A small autoregressive pixel model, trained from scratch: batches of 64.
Rows from block 5 of a small autoregressive pixel model, named by matrix and row number. Rows with one number belong to one neuron. Each number is 500 + 50 x the weight over its row's rms, rounded and kept within 0 to 999. All counts start at 0. Numbers have three digits each.
After each neuron's rows are labels from the 100 images, of 14976, where the neuron reaches its highest value: "top examples" is what is common among them. Only what is clearly more common there than usual is listed. The data: rosettes with rotational symmetry.
# fc1: MLP up (model.blocks.5.mlp.fc1.weight, 1024x256), inputs 172-214
# fc2: MLP down (model.blocks.5.mlp.fc2.weight, 256x1024, transposed), outputs 172-214

fc1.16:447566525520506585574443462533464450545471513513538475484517498559508441526510546472511559448417432477569553473519440558553445374
fc2.16:439534608518588478574490483502469528531479507542429541472442555445542481511519585515458527515501560475487575563454517519474536489
top examples: dark

fc1.422:558575557433537510583480485477510583470469459456502508577447482552524455496467436478430560484468532468460506480584499440542467557
fc2.422:513552544482510549545468468489453531572564502452532448456529449394469478512636469523449551554490493535461497527468489537535486509
top examples: dark

fc1.335:470513542586520597549581506457516568527480517340443547584559493551448417447427484553599497541471594466576407552503486501548472557
fc2.335:495411484465447457407490532472527509529433507536418460471405575443412506522443529540436505497456490545510509468502537501441598467
top examples: dark

fc1.269:411443543553507640519494547531478504619509440408491439520514596516539433509526547543546524509444458427534485541388420550620494491
fc2.269:515485405497549469496564455508563463488585536448440587540447528446390508489428449531555450508565554461509422470590583511456518476
top examples: off centre; pastel

fc1.232:479560501536575597559571486534548510505504541510497551494476492511524535391559514524587520442457599465557454466461633496512470560
fc2.232:572550441511536522476565439448518546562441515490493475549460553501447543450430559535495540551543563464443520430472482509462561532
top examples: off centre

fc1.659:507567582498550516550460545528561509439469430436537471517494470509482487505463559563479538446472484545536415557391468427579493480
fc2.659:487456449565466492449611490610504500531539517586542605517449561520457560470570432460518470521535525479518540524547451504590508416
top examples: pastel

fc1.82:529440534549482533487580457485490440479526545418462531511458541608513462467399475501529591509501535575496541545365509514513420623
fc2.82:555419482526446440445498441616499578538469512486527412525450559485429553543491513442549477567530499488519459463546487492497555412
top examples: dark

fc1.410:427539437500462471483512476574397515430543492435469516487460432392432442466502458521448513418462548496633460422499562517515509401
fc2.410:360465434510528477446555515416535501429569455481488499546514549493540481535565404453587569477518509545502478522468620544470449494
top examples: vivid; three-fold

fc1.764:499535418492559591596496493564520474560393477546422467566522510518485566515442645508432529450473538427537463475473473444536431422
fc2.764:509500618503468457465482580508500446572530527500453536431464493431478478456501519587458529477404571491496523533528495530528558487
top examples: vivid; grey

fc1.592:477459429527586512524511533566511531514472569429496430491453476476507418472448511411444462530480505556541500578471559478524461527
fc2.592:587496506511480539434470503528440531590565555507478528498454533496448558435514461493488467400495425507542457546503441437577522492
top examples: pastel

fc1.35:504546435431577493495509476497585457515403555437467441446491455524438412428460577467452570437443540416443515433501508460483590433
fc2.35:512470509567490463458493531598438470452460433490462589412588576550510471512502528514573498490498518462450458490413528481480443507
top examples: off centre; dark; order: three-fold

fc1.81:513529472532537544476550561570537572458409457562577477474484567502513489516514558530465517529562443518542597478458565516471491557
fc2.81:502513473548537425456442525512512509599575493515471436501416468488440455480526543501501540479404569473490448528554509469554423392
top examples: pastel

fc1.18:491473455423479486471509438514468549459449491472543425574485560544482443512516542556456568514467429489486471474606481497624552479
fc2.18:522517476458582555569504581479516471574443579527461546501446467420490562511521449406490511519546549529440437527435528513446444518
top examples: grey

fc1.185:465525553501555478531608415533476578500403467493614573483490539476548476531477491502469559523530487527441454456488510448532579474
fc2.185:508530446507508437522402418584608535447467545453449454509523514450510493491527554606502517525488532407448485538437505478502528579
top examples: vivid; three-fold

fc1.516:531514491483465527475461362539446510553479429427567494461533492531566515587473520530497551440459460554536465466551556505582561550
fc2.516:562548482461563505468513470509448549439515473560431482533487544421498564475550570437557483427589542527482481522544473493512423562
top examples: pastel

fc1.662:458452526556464534416526524539411545446507495548492431555503455468552499507556530467482551447541456470580509442473559481519364490
fc2.662:520542435456523604576435433469561441486506479510502464536568456488468501479402487520566483482418548522514411584446562578403498452
top examples: off centre

fc1.744:524543515543589462495576530492538450407480520495513580473492512508538426436461458466440549529428490569552498379455615442567585477
fc2.744:543457536520493449454619499431511476465437462502552483442495611444448449534485483532504540503553488514522515498499455452531454511
top examples: pastel; three-fold

fc1.706:490492487529533462527430458469518440458549510527516445529527474592460398422517471452483528404512476556595557544496468458473429585
fc2.706:480497550541572470567499482409539501452523455551555516499519434452477482593531528581437540451505543543426531461535475529485536564
top examples: vivid

fc1.96:474523573511611513470506449519507512516568490371536516602548488504540530454468561543493544518510546482458429450512542460498515541
fc2.96:538531403528456461550482478475508512484410542433492459496491500437456468489566473432383502463487549509576490535551595528459504483
top examples: dark

fc1.488:476524462474527454518534487418488515465411517500488579555466516526533468448447443457437548456505508486493459513544516471490506467
fc2.488:472484479429532512514431521540534475489561577489393482421450566396532538487472449514481478538516490653533534501472543438559472526
top examples: pastel

fc1.65:563444447412441507471495525555612482448582554509428470510539522525458509531462495476571531407495517583468576491407545522523501574
fc2.65:548499548490528446573503488422508568423522486510536508429543520516537522474542554417556461574538524456481495625649448455506518445
top examples: dark

fc1.670:570517531499561517493447473498568442437440490516545535489454588477524434482462484513531557491555536461492493444550612496532504547
fc2.670:472550431547520499487435553577441485473577426493521481501528399554586518451465441462462398511451482581544500472488408433536504502
top examples: off centre; vivid